config.yaml
image_size: 64
encoder_mlp_ratio: 2
encoder_moe: "top_k"
encoder_num_experts: 8
encoder_experts_per_token: 1
encoder_shared_expert: true
encoder_patch_size: [4, 4]
encoder_conv_stem: false
decoder_norm_position: "pre"
decoder_head_dim: 64
decoder_layer_scale_init: 0.01
optimizer: "normuon"
adamw_weight_decay_other_params: 0
Rows from block 3 of the image encoder of a small image captioner, named by matrix and row number. Rows with one number within an expert belong to one neuron, the router's apart. Each number is 128 + 32 x the weight over its row's rms, rounded and kept within 0 to 255. All counts start at 0. Numbers have three digits each.
Before each expert's rows are labels from the 100 images, of 14976, where the router gives the expert most weight on average: "strongest on" is what is common among them; "colour at peak" is the nearest of a few named colours to the mean colour under the peak. Only what is clearly more common there than usual is listed. The data: drawings of small networks of dots and links.
# router: router (encoder.blocks.3.mlp.router.weight, 8x192, trained with AdamW), inputs 64-127
# gate: expert gate (encoder.blocks.3.mlp.gate, 8x96x192), inputs 64-127
# up: expert up (encoder.blocks.3.mlp.up, 8x96x192), inputs 64-127
# down: expert down (encoder.blocks.3.mlp.down, 8x192x96, transposed), outputs 64-127

# expert 7
strongest on: black dots
colour at peak: grey
router.7:112177117052110174132190132164146072101109109156097134111135078121106121159137113173169094107047152128080088109142077116096137084168077104121132121089094082104137146196124138117136119150147126
gate.10:147123126135115183089131102137103151139120092115142173160080130099153135078120120096087159094126098113104118084051121185138113116141129089101122138178137121177121152071149133115092111126094126
up.10:110128125120207154099132135102131090163115133118160076204086095102176150105090152135069115108107174107099122076100157144143107121110092088105132148186171081154093182140096110113113114114100090
down.10:156120198054090162148132166126100098171093107059118161134079093143078145111111152133091125082092187134121144157118110091178138169090146114129113081157084130099073145091122061151109127105166132
gate.11:136095133161107097140167149088124116167106113116132114099166177124112123152116133080064110134124070142154191059131118094166183092125080113136178129124177077146154144132196096138167084153163121
up.11:123077076138071103104149121163118152130100095085144117095131109143176098121069149113119105069124128110129152104125142091190068156156143175148141141198106154097108120113192116139175136104083127
down.11:114151115194144135147084167102129127088129092125063083112098126135116109075128123158111156131160142132147121155087165131184126128105116160111161081150145114127153139145087160104169135117142131

# expert 5
strongest on: laid out on a circle; loop; kind: chain; white dots
colour at peak: brown
router.5:118124113144097184118127105106148120118067103117083156124193110107104094130140115165132114118122131122150121162166092158112161090181108128107142094087095137117189083161128103101168151101106214
gate.10:132112120105168148146094058109056182103125147124213150074170092121223112092085150123131109108119121131128100110167202157176134141133082111115119138142121138116079159133091126117129174140128187
up.10:090162138114125133157128181155159056139213136132143117136143129106048164133092176143114120159123099129070131153059095145099133109084117172120151130123189101121123141174110138125111069163140126
down.10:069092104141125126129196058152129098090082111153162154114111127152172141156168102076117156137089132131131107102175096118088127133098166200110099128145097083071157081182085138101092165165140130
gate.11:174109137135085118106118152144121111100123147142156083152139121161093172158173099134131162096145169146133127167175191091115096148089129138115110206120141098112043146101098116164153133174144155
up.11:111136085132130109182108093122135128109138106109078114072125131132091194068126119181165072132074093092167119108134117146117162194099120157168120117211182112090175136123135085124150173119101163
down.11:113152137144106117055162158088096114158110120147184158162139123148145096135121124104150068109100151140103095149125106160178088104079201127086109142170174112123071173190131127147143087107072140

# expert 3
strongest on: laid out on a circle; nine dots; kind: chain; purple dots
colour at peak: grey
router.3:177130131116065165080113137118128091145095120107140173085164138133140084111166140119097145086060100111131112134150066128134069115086078094113131126127132073113139141144097106144156079130119162
gate.10:091164090143129143141071112120098131145148128125153188134134161123149150119094128098117101227084175113148147168123105138145132128061096140078123133188129162121102163082142148129148131114141198
up.10:177160128174116150160114172122157190161109108132171107121101159132108123186071118085090096072135091139076129087133098199124121107111151126106203144131168071096166162107124098083180058056099133
down.10:138109147135134118138135141124108128101126177172120127132147086158115110147092078111146164095164120134134126140099119184171184166166075079165102162138105137063071146142134123168179154140190087
gate.11:107099080102161163160121172105136097082146089126125141166136135149166146105080144166163144165142130134120123107132111106147119148125117117084177179116139137139086138147099106142159142163045104
up.11:111195092158100109122151157130128128146055123121142111073140106172104121098174118093083110116089161087090123113132127158109129066147139132182104072104145152119158108149189135088105151187146175
down.11:134151111134048084085132194188124107105163137085130121124119116038149108133105138161099087104187155126116142119060218093136099139101171173108138113137121140117099144116158143159072136168094153

# expert 0
strongest on: chain; grey dots
colour at peak: white
router.0:176136185096083112131127173101128117126092143095097086073161127083117121109134098163162162129075171065188101107175134181082121106158092095103146123110068061123122159123121125133151086124078144
gate.10:132112042168100109106119136128096167155049187135115107091121143177164107106132125153055113115135095087153162128165075097186106124133131107181099096128102134146135047113166162146135169181171133
up.10:155191130156107135096124174173126098151155101161163133193128091051104143143110110127102215148092156115115110137171143117128121096050119177163131141087156134139117162129158118089095115109127030
down.10:142199172094120145199110179147104085135107100086080148163163121148166120138137155130126111111114118172100120116127151079161137112129127175141123146163135124137175188178158135116116162155137115
gate.11:180102076131129126149099109125126137093156093126148127131135159086135105077179122096109139140098129136136160093096162172127129162138154199145152185200135148154129210102158114054135112089173101
up.11:154111079150117108138052118149112094098169134125123116147160175118113146091162159139179139099051226122129172133120089132145153132124125129118119074086126179105147122107113130061064105118159118
down.11:138169206091080116130157098071140128140161072109163136080140166147157136107177157128056181159131149151134106084143114113101171162167110130148065126159152134111101085178111130109112202145152114